From a checkpoint of a small CTC audio transcriber.
Data: trained on single English nouns, adjectives and verbs, spoken by a formant synthesiser in many voices, 78125 training examples.
Rows from block 10 of a small CTC audio transcriber, named by matrix and row number. Rows with one number belong to one channel. Each number is 128 + 32 x the weight over its row's rms, rounded and kept within 0 to 255. All counts start at 0.
After each channel's rows are labels from the 100 clips, of 14848, where the channel reaches its highest value: "responds to" is what is common among them; "loudest" is the band of the loudest frequency at the time of the peak. Only what is clearly more common there than usual is listed. The data: single English nouns, adjectives and verbs, spoken by a formant synthesiser in many voices.
# convs0: first width-7 conv (model.blocks.10.convs.0.weight, 160x160x7, each kernel summed), inputs 0-79
# convs1: second width-7 conv (model.blocks.10.convs.1.weight, 160x160x7, transposed, each kernel summed), outputs 0-79

convs0.76 [ 29 131 103 100 160 116 129  94  98 126 115 147 120 154 140 130 127 148  88  65 129 148  76 139 153 148 197 161 180 134  98  81  97  90 124  73 111  77  86 157  73 132 142 125 125 117 121 157  98 175 126 103  85 161  82  70 174 110 138 120  72 105 134 114 184 119 131 195 114 122 128 152  93 107 130  98 122 138 110  75]
convs1.76 [ 94  83 143 168  81 142  67 122 127 132 146 121 133 136 110 176 128 125  87 102 109 166 140  80 159  97 124 126 175  55 115 163 102 114 121 123  86 171 152 153  98  97 146 154 113  96 150 133 129 147 144 139 142  78 147 115 113 109 134  78  72  46 137 134 137 145 143 117 159 149 106 131 206  58  80 120 134 107 115 139]
responds to: /t/; /k/; /b/; /ɑ/
loudest: 2000 to 4000 Hz

convs0.136 [111  34 166 149  91 107 142 101 107 112 120  88 132 137 112 167  86  71 100 130 141 155 141 129  83 133  78  76 154 145 165 142 128  68  68 124  83 103 188 138 117 136  91 105 145 135  96 130 115 120 166 170 114 120  69 128 104 147  91 163  92 124 147 110  72 133 184 158 162 127  84  99 167 145 147 145 155 120 107 120]
convs1.136 [179  91  67 129  80 103 120 102 157 108 181  93 118 128 143 120  83  67  94 104 114 130  82 136 138 129 125 106 170 160 112 109 162 160 143 111  82 133 108  98 105 101 171 129 149 152 113 140 126 200 163 151 111 117 157 144 110 148 165 188 159 121 106 104 112 148 123 187 146 109 136 132  86 106  68 105 168 106 138 168]
responds to: /t/; /ɹ/; /m/; /ə/
loudest: 2000 to 4000 Hz

convs0.87 [104 162 116 163 109 160  65  29  97  96 124 153 142  82 112 112 125  73 112 124 152  99  64 125 107 132 114  79 107 140 102 150 104 133  88  81 114 109 124 114 172 122 108 191 127 203 104 179 138 122 156 111 153 137  66 157 135 163 176  87 178 178 117  93  79 145 128  99 110 152 148 118 128 157 112 109 166 185 100 145]
convs1.87 [119 196 128 135 183 181 172 166 108 107 130 111  98 146 161  80 106 113 183  70 118 157 145  68 103 136  95  93  96 143 138 138 124 146 117 130 122 122 132 134 168 157 142 113 125 132 162  79 131 106 140 186 169 177 149 137 147 127 153 107 130 150 152 156  78 142 100 101 150 121 165 168 152 143 105 150 144 136 135 117]
responds to: /aɪ/; /tʃ/; /d/; /l/
loudest: 250 to 500 Hz

convs0.48 [136 162 148 125  87  90 112 151 115  72 110 140 109  81  86 169 155  87 150 102 130 154 170 166  95  91  81 108 158  99 162 134  90  92 151 107 104  82  85 162 123 155  98  89 102  98 158 202 153 111  80  83 110 136  67 130 152 106 152 152  93 138 126  70  77 157  90 131  69 132 113 149 176  43  78 128  89 105 137 159]
convs1.48 [118 108 112 102 132 148 150 152 156 133  79 121 147 116 121 167 171  83 164 168 162  94  89 136 181  93 136 121 143 210 120 136 101 147 146 109 172 146 101 116 134 150 148 169  54 113  88 120 136 206 165 112 191 101  93 193 152  88 113 160 180 139 156 176 147 118 172 142 186 115 163 102 108 103 134 114 100 128 211 144]
responds to: /p/; /h/; /ɪ/
loudest: 500 to 1000 Hz

convs0.60 [107  70 120 151 137 126 121 125 136 129 134 139 107  94 121 120  95 125 122 118  83  90 109 123 115 176 144  90 114 158 147 131 135 142 116 170 130 128  48 166 160  48 151 109 109 110 114  96 146  97  75  97 128 114  46  62 103 123 143 102 150  84 114 159  80 147 153  53 141 125 123 160  93 124 112 122 124  48 145 105]
convs1.60 [ 76 134  98 118 135 113  73 155  46 127 115 135 123 138  93 103 122 104 133 175 114 139 118 167 133 107 105 131  21 116 134 108  83  77 131 128 110 108 129 138 132  81 123 106 153 166 142 180 121 161 131 121 117 124  76  92 120 112 140 144 160 137 151  85 144 113 103 123  75 156 187 191 156  67  70 132  86 177 100 168]
responds to: /b/; /k/; /ʊ/; word: book
loudest: 250 to 500 Hz

convs0.159 [ 60 126 119 132 167 130  97 139 147 135  97  50 132  73  97 125 126 111 138 129 131 131 150 138  79 147 181  90  81 134 132 113 146 105  87 120 125 113 123 119 130  92 138 103 114  90 100 149 144 122  62  86  73 107 115  76  88 117 132 110 111  67 120 140  81 138 204 119 133 110 139 194 139 112  78  81 157  87  94  32]
convs1.159 [ 74 119 162 141  75 145 131 106  93 123 122 178 102 117 126 136 133 112 120 132  88 173 178 136 121  66  79 128 104  78 133 106  72 141 126 130 122 149 142 119 125 139 149 127 120 145 123 147 153 115 123  95 159 146 138 118 125 185  86  61 158 118 131  89 169 154  99 141  84 154  88  86 164 111 104 155 199 115 108 125]
responds to: /ɹ/; /u/; /θ/; word: threw
loudest: 250 to 500 Hz

convs0.81 [103 149  75 165  59 134 107 116 129  86  71 148  88  97  91 155  74 158 166 122  91 108 164  69 102 162 119 151 112 123 154 140 169 129 180 137 134 120 126 138 167  94 113 162  85 154 159 162 132  94 121 115  87 112  77 176 123 120 166 151 145  88 132 159 141 157 165 147  69 143 104  87 153 143  87 152  86 133  69 156]
convs1.81 [133 143 153  92 183 136  77  99 151 155 188 155 133 129 163 143  85  60 133 142 150 162 104 120 122 134 111 112 146 182 148 144  96  71 112 142 175 124 118 119 118  70 115 116 132  98 101 150 125 141  82 147 113 110  66 164 119  94  65 137  79 121 138  91  95 180  96 136 149 128 127 167 125 132  72 119 137  95 121 127]
responds to: /aʊ/; /z/; word: chose; word: found
loudest: 250 to 500 Hz

convs0.32 [124 108 133  94 131 202  81  89  88 127 140  94  80 135  82 163 110 126 120  83 144  65  94 161 128 100 112 145 116  49 108  93 164 167 110  62 125 104 119 112 128 160 151 151 100 106 108 111 132 121 110 136 182 159 147  83 140 161 146 114 138  99 158 110 116  95 159 134 169 163 109 122  84 132 106  72 122 171 106  92]
convs1.32 [128  65  80 112 126 142 117 133 104 110 112 170 127 124 166 126 123 166 160 161 130  66 102 210 146 115 122 137 110 151  42 128 126 154 113 126 134 159 162  92 113 101 142 114 154 150 107 178 105 110 122 107 116 154 172 108 197 148 127 159 132  62 150 123 111 127 100 138  94  83 164 115 128 157 112 140 150  70 135 127]
responds to: /aɪ/; /ʃ/; word: shiny; word: holds
loudest: 250 to 500 Hz

convs0.23 [ 86  92 142 148 161 197 125  67  91 119 119 147 157 137 130 105 107  93 128  88 149  98  89 128  59 157  97  91  57 103 152 117 181 145 138 121 136 109 134  87 104 121 148 148 120 181  75  96 157 108 153 154  99 123 173 177 144 147 116 137 168 142 117  60  90 157  98  70 122 127 181 159 134 132  96 111 116 123 131 168]
convs1.23 [ 98 117  52 130 172 119 107 155 110 132 109 147 177 148 168  97 113 137  99 112 143 141 121 119  68 121 116 105 133 104 150 144  86 160 101 144 171 107 109 134 144 140 155 164 127 147 168 177 149  61 155 167 157 187 132 176 124 115 135 116  91 136 136 118  66 116 167 115 135 198 154 162 154 152  64 142 174 119 155  96]
responds to: /t/; /s/; word: sister; word: stone
loudest: 500 to 1000 Hz

convs0.74 [152 116 109 107  85 150 146 152 124 159 131  54  42 115 121 128 171 127  86 128 163 143 142 134 138 108 102 154 198 178  78 118 124 109 117  99 131 168 153 142 101 143 136  62 135  99 134 137 132 117  89 105 127 131 152  55 128 148  91 123 123  83 115 107 147 121 114  85 144 145 132 116 103  31 137 167  66 117 154  90]
convs1.74 [143 123 139 118 160 100 127 153 164 168 133 173 154 128 159 152 142 125 131  93 114 138 184 147 136  97  81  86 130  80  59 191 106 134 106 167 134  90 161 124 106 138 108 171 150 136 125 147 105 140 115 134 105 110 114  46 151 143 114 136 119 161 130 181 115 116 145 111 125 187 156 182 193  59 130 111 100 177 194 144]
responds to: /b/; /ɔɪ/; word: boy
loudest: 500 to 1000 Hz

convs0.155 [151 110 157 107 165  29 140 200 152 131 144 108 164  80 123 164 113 172  91  98 106 155 125  99 120 107 100  99 133 134 172 100  86 102 148 102 141  93  99 177  86 131  89 159 142 125 110 161  83 112  98 133 106 124 126 144 173 134 103  67  39 143 109  90 136 193 130 130  57 133 141 153 153  80 134 143 151 113  95  54]
convs1.155 [ 97  76  90 188  99 146 127 142 180 153 115 124  74 118 148 101 142 140 135  96 133 147 138 100 155  99 133 116 116 135  74 167  98 126 157 160 125 149 146 167 132 122 151 147 108  98 127 119 114 111 121 103 149 132 172 111 145 121  74 135 124 113  79 111 146 132 121 182 188 164 150 148 135  76  95 146 228 138 176 116]
responds to: /ɹ/; /b/; /dʒ/; /ɪ/
loudest: 500 to 1000 Hz

convs0.102 [124 113 123 123  92  79 103 131  90 120 132 132  82 101 102 140 101 138  88 108 134 168 136 134 117 201 110 117  42  88 167 158 118 114 100 130 121  98  54  93  75 128 150 135 116 130  91 110 169 141  92  82 162 130 144 141  88 123 104 158  62 101  74 118 182  98 163  96 232 130 172 123 105 134 132 112  81 169 111 117]
convs1.102 [172 127 112 128 162 158  98 125  82 156 139 110 146 125  85 219 109 130 106 155 146  81 143 179 117 108 104 128 156 145 168 136 171 130  80 150 123 133 109 164 108  96 100 139 174 107 121 141 133 162  88  95 148 145 136 126 137 106 160  99  89  97 205 116 147 106 212 163 181 148  72 109 204 124 121 139  65 112  85 130]
responds to: /b/; /ɪ/; /g/
loudest: 500 to 1000 Hz

convs0.124 [113 145 165  89  94 112 170 155 112 112 180 134 147 152 159 134 130 153 147 148 138 133 199 116  95 215 128  97 112  98 157  47 146 116 132 208 146 192 168 144 103 114 171  92 113  93 122 148 151 104  95 122  70 104 114 139 185 129 104 120 171 146 158 136 144 156  75 139 121 108 209 159 109 161 111 134 113 145 106 158]
convs1.124 [ 66  55  93 107 129 107  39 130  82 119  93 127 174 120 132 134 111  76  53 202 159  92 128 112 141 137 120 139  98 131 197 185 126 124  86 152 113 191  70 155 135 108 125 141 103 190 154 169 123 114 106 132 146 123 101 114 139 134  74 105  63  78  88 108 129 121 118 145 136 129  98 140 161  84 139 136 160 144 184 104]
responds to: /ʊ/; /d/; word: took
loudest: 250 to 500 Hz

convs0.138 [176 121 125 146 128 185 114 103 156 190 136 162 106 134  79  98 196 115 129 127  89 109 133 161 129 123 183  61 106 116 138 115 107 129 126 168  80 109 144 103 146 140 130 156 121 142 104 115 166  81 101 124 142 180 135 152 120 101 163 137 121 139 132  55  86 103 146 134 108 140 126 146 133 135 130 169 115 110  96 123]
convs1.138 [132 137  98 170  78 119  94 148 151 111 140 150 177 140 121 159 107 111 184 133  97 110 155 146 140 181 102 153 148 100 128 151 104 111 132 109  75 126 133 151  97 115  94 144  96 122 149 134 132 142 123 151 109 132 138 136 138 171 107 102  97 144 101 134  98  78 128 123 137 174 167 207 158 126 122  94 172  98 138  65]
responds to: /t/; /eɪ/; /s/; word: stayed
loudest: 250 to 500 Hz

convs0.110 [ 92  77 175 124 154 167 152  99 106 145 154  74 138 143  96 181 133 152  77 126 171  76 108 156 102 104 139 111 148  89 178 141 211 139 132  81  79  85 154 135  92 173 130 142 169  98 180  84 136 135 118 136 101 139 182 122 127  89 105 158 129 126  92 125 135 165 117 103  85  89 129 130 120 122  63 132 137 180  96 104]
convs1.110 [151  75 106  86 158 129 166 132 138 127 119 186 127 167 150 122  39  62  76 165 100 183 126 193 151 113 151  85 142 150 145 117 147 167  47 114 142 107 112 142 125  50 115 161 136  88  77 146 126 128 110 136  97 113 142 118 136  92 123 131 108 125 210 146 123 104 146 118 188 141 106 164 125  99  92  95 162 101  89  98]
responds to: /s/; /l/; word: small; word: sailor
loudest: 500 to 1000 Hz

convs0.149 [122 143  72 121 150 122 115 154 117 137 172 115 109 122 107 126 148 143 108  62 162 143 115  61 110 135 132 147 128 119 162 105 160 166  98 155 127 105 124 139 122  98 120 152 141 164 121 169 185  91 111 115 101 104 111 127 129 102 182  99 130 129  75 149 125  55 173 122 131 126 101 105  88 119 151 154  83 109 169 149]
convs1.149 [ 33 150 129 112  96  99  86 137  89 153  87 143 117 144 113 118 152 120 127  74  86 139 147  98 101 103  93 123 113 131 132 132 195 132 140 121 152 133 107 123  92  40 129 127 147 108  70  97 178 151 159  88 127 137 109 126 141 115 161 100 130 160 164 149 138 157 150 124  25 103 113 187 116 117 111 124  71 190  84 109]
responds to: /m/; /v/; word: moved; word: beach
loudest: 250 to 500 Hz

convs0.6 [142  69 125 167 123 185  80 132  92 158 134 173 144  97 109 159 120 120  45 138  49  89 173  94 131 126 121  85 152 112 139 151 155  78  91 108 144  91  78 148 187 159  94 160 168 170 149  91 121 114 133 109 174 103 169 145 140 126 101 119 119  82 105 106 147 116 191 126 139 137 126 176 143 137 127 157 163 112 147 139]
convs1.6 [182 137 124 158  51 136 161 145 141 154 132  66  59 149 116 148 103 129 102 128  91 152 137 136 175 103 113 105 149 166 106 177 127 132 152 169  91 158 110 144 114 102 141 121 146 128 103 155 140 146 111  77 167 176 173 139 148 119 200 144 124  98 104  99 167  86 154 152 141  77 120 132 119 113  88 122 179 150 117 233]
responds to: /ɹ/; /ð/; word: brother; word: dropped
loudest: 500 to 1000 Hz

convs0.64 [ 95 120 121 103  49 178 138  69 147  63  62 143 153 142 110 164 151 115 192 159 129 153 164 179 130 157 107 122 143 126 153 147  65 136 152  66 137 131 127  92 151 120 156 145 133 131 144 121 123 157 132 104 139  92  89 124 142  60 128 134 143  88 138  91 131 152  97  86 157 153 111 116 114 102 147 119 125 150 118 134]
convs1.64 [ 85 159 102  80 166  95 103 108 156 179 170  72  81 118 135 181  95  88 171 136 184 133 154 136 179  91  83 131 166 151 143 120 135 104  93 132 153 151 166 180 108 106 133  97 141 113 131 109 122 145 108 122 159 129  82 126 125 138 104 158 114 105 178 135 123 117 174 182  71  95  94  71 114 149  91 109 145 148 128  76]
responds to: /aʊ/; /s/; /oʊ/; /h/
loudest: 250 to 500 Hz

convs0.156 [156 198 119  94 106 125 128 162 112 109 177 118 160 100 112 160 163 153 164 177 125 134 145 154 132 104  95 114 137 147  87  77 110 124  46 148 104 115 169  95 115 132  99  98 140 127  96 165 177  90 126  92 115 164 144 163  78  95 110 130 111  86 104  99 114 172 166 183  82 119 150 145 195  75 109 132 168 131 157 152]
convs1.156 [137 142 147 191 157 102 124 167 123 134 173 140 170 110 145 126 122 140 172 194 131 123 138 151 151 118 187 126  32 155 147 154  83 102 130 167 133 152 133 141  83  54 133  99  98 123 143 166 150 173 115 104 151 149 122 122 145 127 105 100 119 100 102 134 100 119 151 130 175 100 129 138 143  59  60 126 102 194 141 168]
responds to: /b/; /u/; word: blue
loudest: 250 to 500 Hz; 500 to 1000 Hz

convs0.26 [136 145  68 162  93 154  88 133 109 129 117 138  58 122 120 141 116  56  80 110  96 104 140  49 128 144 130  53 163 102 190 164  71  98 117 107 105 131  88  48 160 163  88 144 135 141 132 184 173 137 120 129 106  93  71 166 126 135 168  68 117 136 147 130 103 153 121 115  98 156 128 150 137 150 110 134  81  67 104 170]
convs1.26 [136 138 173 141 137 136 154 112  96 127 191 128 120 168 121 132 161 116 155 144 128 130 123 156 124 156 106 126 139 198 124 141 148  75 152 124 116 133 115 107 130 120 150 128  94 126  94 138 143 192  97 131 181 167  90 150 159  90 117 201 168 138 102 142 127 127 147 131 147  80  75  97  88 124 119  50  33 209  96 177]
responds to: /s/; /w/; word: wants; word: waits
loudest: 4000 to 8000 Hz

convs0.8 [ 73 110 123 128 156 115 131 108 141 103 109 119 184 117 109 191  96 152 114  90 175 140 130 133 104  94 148 130 164 135 168 104  95 146  76  95 147  94 168 141  68 179 151 162  89 154 178 150 112 136  66  78 105 172 125 160 123  64 143 127  42  95  96 108  90 133 132  94 143 134 119  68 170 101 170 173 154 139  71 131]
convs1.8 [121 116 155 158  84  94 137 141 162 121 186 106  54 130 128 162 120 108 147  69  81 150 180 120 135 114  25 119 127 123  62 171  94 104 131 176 142 121 108 139 117 111 142 197 152 164 145 117 129 168 169 115 160 133 188 164 126 118  61 147 147 146 172 159 131 101 171 154  90 145  62 155  94  92  97 131 163 137 141 125]
responds to: /ɹ/; /ɔ/; word: door
loudest: 250 to 500 Hz

convs0.153 [180  93 146  44 120 163 163 110 207 148  89 122 131 133 114  88 157 145 107  84  82 131 130 181  76  68  81  90 131 160  94 158  72 118 162  83  92 115 145 100 105 123 108 107 148 123 136 116  79 106 152 144 186  92 155 121 131  80 133 104 119 107  81 119 152  92 102 137 119 105 114 148 137  80 178 151 157 158 149 113]
convs1.153 [116 143 182 164 129 176 171 138  90 106 146 145 131 129 182 144 146 125 192  32 142 109 160 163  95 141 156 141 121 133  83 166  93 145 177 110 104 130 118  91 154 157 126 143 112  63 112 166 104 145 100 159 136  95 118 106 147 134 106 148 135  90 124 119 152 206 166 165 203 159 179 109 142 108 171 141 168 139 180 122]
responds to: /w/
loudest: 500 to 1000 Hz

convs0.92 [ 97 100 100 123 132 117 177 153 127  63  77  99 110  81 165  89 128  99  76 149 103 133 118 148 158 160  64 132 172  83  97 133  66  98  68 135 100 109 146 151 120 129 134 106 168 159  98 151 150  95 111 161 202 140 102 149  90  94  83 143 126  65  86 102 115 128 141 116 178 137 112 128 149  91 147 158  99  94 167 170]
convs1.92 [157  98  97 159 107 101 139 158 126 152 190 148 166 131 125 151 105  63 145 116 108 114 149 163  46  87 127 121  67 155 133 130 119 171 115 153 126  89 136  97 123  96 124 175 164 156 103 130 114 202 147 124 113 163  57 112 116  83 210  64  70 149 183  71 131 146 135 139 132 156 153 132 155 104  55 132  90 191 116 115]
responds to: /b/; /ɔ/; word: bought
loudest: 500 to 1000 Hz

convs0.54 [115 125  65  66 131 153  95  55  96 181  87 160 140 135  60 147 118 136 122 107 106 104 124 126 185 140 144 157 109 102 160 115  49 163 121 138 134 105  97 100 141  58  89 143 137 104 122 116  79 132 144 135 149 106 127 120  81 154 116  71 132 109 120  80 147 171 158 132 104 127 159 174  92 110 142 143 156 152  97 154]
convs1.54 [143 122 163 146 136 115 110 143 149 144 169  85 157 111 155  99 132 182 143  78 152 110  90 121  90 131 101 117 153 103 138 132 131 107 131 130 162 105 156 103 130 106 126 154 144  20  99 102 132 126 168  95 112 136  91 182  78 142 134 109 131 102 141 150 104 215  75 142 146 151 121  98 134 158  45 152 126  77  94  73]
responds to: /p/; /z/; /ʌ/; /æ/
loudest: 1000 to 2000 Hz

convs0.22 [ 89 161 153 107 161 123 144 130 134  96 109 110 106 101 137  77 156  81 111 119 124 100 126 132 113 148  71 104 136  66 107 113 114  69  94 115 111 139 114 160 127 127  87 148 155  91  83 168 122  72 151 150 125 100 129 183 111 127 110  84 126 133 138 109 113  95 153 162 142 132 181 195  99 112  58  39 110 131 116 135]
convs1.22 [ 77 136 127  90  86 143  82 120  98 172 161  92 125 124  96  88 124 103 121 117  97 130 119 115  99 147 186 151 108 168 170 103 195 138 152 175 124 116  84  99 138 139 107 121  52 148 128  62 126 169 145 108 172  65 117  98  88 129 129  96 165 149  54  97  74 175 160 130 160  87 131 101  93  99 113 123 144  99 118  72]
responds to: /aɪ/; /w/; word: quiet; word: white
loudest: 500 to 1000 Hz

convs0.97 [117 161 173 124 160 122 113  86  92 119 162 125 140 119  88 126 111  80  95  76  81 117 108 108 111  25  72 116 185 102 126  98 136 107 100  62  96  82 136 186 137 134 111 153 168 119 146 165 146 108 136  39 143 129  91 141  95 113 111 135 114 120 129 172  83  68 127 194 124 106 107  99 125 104 141 114 174 125 105 131]
convs1.97 [122 170 102  42  86 174 167  88 122  97 100  64  55 119  79  94 136 102 116  69 116 160 128 143 139 124 136 109 132 171  82 119 166  95 162 145 104  95 113 157 106 117 135 106 108 111 145 107 149 172 152  93 133  91 152 148 119 132 134 143 124 159 100 118 130 170 122  90 154 141 159 124  77 124 110 128 170 164 131 160]
responds to: /ɝ/; /s/; /k/; /w/
loudest: 500 to 1000 Hz; 250 to 500 Hz

convs0.31 [157 140 101 157  90 225  71  93  71 139 124 116  74 154  71 105 136 115 134 120 143  65 100  75 128 157 106  84 102 169 136 165 115 146 128 131  97  94  76  76 145 119 106 143 101  93 148 130 129 134 120 100 168 153  68 160 103  98 167  74 118 134 105 102 122 160 195 142 101 156 141 146 146 135  84 122 153  63  93 133]
convs1.31 [145 130 128 142  63 143  69 129 103 132  49 149 132 205 158 105 169 122 164 136 146 139  96 106 154 176 146 191  70 137 172 104 144 158 154  86 100 199 126 101 139 114  98 115  71 125 120 138 131 155 131 117 166 170 167 109 168 131 121 143 141  96 135 138 163 124  97 129 105 118 157 122 142 152 119  64 190 141 102 125]
responds to: /t/; /ʃ/; /f/; word: fish
loudest: 250 to 500 Hz

convs0.80 [149 129 152 175 183  89 140 155 159 126 158 148 108 132  82 110 161 179 121  67  73 135 110  82  92  77 119  93 152 133 151  96 111 133 156 144  95 105  39 114 125 128  65 158  91  85 105 154  92 109 120  68 116  64 155 138 145 147 196 101  91 142  75  93 146 145 121 156  98 147 157 157 155 157 137 115 101 106 113 155]
convs1.80 [108 133 103 101  70 134 105 133 108 144  94  95 121 147 157 121 169 135  96  84  83  58 150 123 125 140 151 154 133  96 135 135 119 112 169 147 138 180 118 159 124  74 140 117  76  79 126  85 141 129  92  83 158 124 153 197 151 142  67 125 103 121  83 145 170 105 126 140  82 177 108 185  97 160 101 148 156 120 120 112]
responds to: /ɹ/; /ɛ/; word: red; word: forest
loudest: 250 to 500 Hz

convs0.33 [141 159 132 114 102 125 119 150  90 140  87 121  79 153 104 135  99 125 138 131 152 115 132  79 163 116  86 172 131 128 130 126 157  92  94  83 137 142  37 118  61  99 139 109  99  72 122 143  93 154 112 148 103 136 128  83 147 142  96 134  98 109  83 140 173 109 125 133 124 152 179 194 105 144 112  63 128 133 140 126]
convs1.33 [168 126 164 138 118 150 113 159  94 122 120  91 182 157  96 166 140 149 129  77 106 110 126 166 121 154 175 101 172  99 120 105 163  89 134 139  99 161 168 124  61 117 128 106 184  21  99 125 145  98 121  95 142 114  85 102 160 147 132  95 121 116 148 105 131 166 150  94 155  96 139 108 231 122  93  84 144 155 147 155]
responds to: /s/; /k/; /ɑ/; /b/
loudest: 4000 to 8000 Hz

convs0.133 [137  63 140 161 167 149  76 146 119 125 155 136 140 158 125 153 140  49 104  89  90 102 116  65 138  87 122  56 136 103 108  84  87 101 121 100 130 109  84  92  89 139 114 185 159 160 144  84 137 114  39 133 108 119 125 153 114 125 151 122 170 117 167 100  71 143  90 104 111 105  94 105 128 132 141 148 122  64 144 134]
convs1.133 [ 86  59 114 141 108 135 171  95 153 100 136 107 138 117 134 176 155 132  85 124  88  54 135 114 149 118 155 110  69 184  66 165 124 102  77 104 119 104 114  91 136 112 173 168 129 123  72 110 124 142  61 111  97 167 124 146 161 123 116 189 133 133  92 130 113 149 215 135 147 126 155 111  70 109 167  87 100 167 125 167]
responds to: /ɹ/; /ɑ/; /g/; /ə/
loudest: 500 to 1000 Hz

convs0.157 [ 60  53 174 118 103 123 133 121 125  80  88 132 126 175 158 130 106 154 104 124 155 111 108 131  74  92 130  93 128 118 121  88 129 135 160 153  90 142 165 138 116 113  83  94 147 147  44 103 137 105 148 183 125 132 126 114 129 129 153 146 131 159 134  67 113 153 111  75 160 128  45 113 125  55 103 118  87 109 167 109]
convs1.157 [143  77  62 124 150  97 111 119 163 127 190 118 143 114 159 154  91 125  67 135 152 100 104 150 148 152 200 113 146 123 101 101 125 135 140 125  68 128 150 130 162 111 159 110 154 161 140 156  88 159 181 162 109  98 140 126 113 133  89 186 110 144  75  66  72  85 133 146 159 119 108 129  66 121  48 123  97 114 137 149]
responds to: /ɹ/; /d/; /aʊ/; word: round
loudest: 500 to 1000 Hz

convs0.154 [136 106  44 173 137 102  94 117 125 136 116 141 116 104  92 131  87  78  99  86 107 104 144  19 112 105 124  82 129 133 150 153  73 149  98 114 115  58 148  68  78 130  88 143  84 121 158 150 176 112  87 177 124 110 113 134  77 118 163  85 103 171 124 111 109  86 118 122 128  87 126 133 127 168 113 126 100  66 147 136]
convs1.154 [106 132 193 156 128 113 156  68  86 123 186 125 112 134 137 164  96 128 104 129 123  53 108 176  83 149 138 157  88 168 134 137 171 103 132  60 101  95 144 100 117 114 144 101 100  82 116 171 125 138  78 136 155 134 120 170 138 139 138 179 149 131 177 162 162 150 186 134 207 139 132 112  97 150 154  69 110 240 123 127]
responds to: /t/; /eɪ/; word: train; word: painted
loudest: 2000 to 4000 Hz

convs0.118 [148  64 120  99 111 158  90  87 123 125 158 114 176 140  99 100 168 155 161 139  52  55 143 128 137 161 131  57 118 178 163 149 167 101  92 179 163 142  94 143 140 155 123  73 184 114 114 104 129 155 125 103 128 170 185 106 107 133  97 139 167 103 134  83  62 137 149 118 140 112 128 137  71 140 109 128 176 138 179 130]
convs1.118 [123 142 144 150 124 107  94 171  82 103 128 160 119 141 105 185 152 146 153 184 154 109  93 142 173  76 113 137 109 123 196 116  89 141  72 158 142 172 128 179 116 151 121 177 163 164 146  82 116 109 165 160 157 153 144 121 146 135  97  98 131  86 120 141 126  88 141  86 160 130 118 121 141 137 105 145 151 148  93 189]
responds to: /b/; /l/; /æ/; /k/
loudest: 500 to 1000 Hz

convs0.135 [132 130 143  66 149 158  94  80  88 128 148  83 162 106  45 132 113 154 123  91 124  77 177  81 146  50 128 106 167 105 128 147 140 121  97 126 101 100  94 114 121 149 140  86 151 113 176  90  92 111 126 137 119 138 186 134 131 121 152 147 103 158 143 145 126 110 176  91  75 109 109 143 114  51 163 166 123 102 170 101]
convs1.135 [214 169 150 177 122 148 168 175 120  91 147 163 130 136 142 131 145 168 162 146 161 105  95 128 170 115 173  61 148 155 162 126 105 140  96 125 126 130 119 112 159  98 111 107  92 121  83 100 132 166 131 159 143 120 167 114 153 129 133 215 176 113 105 137  61 109 124 145 141  98 116 121 146  72 178 140 119 149 183 188]
responds to: /b/; /ɔɪ/; word: boy
loudest: 500 to 1000 Hz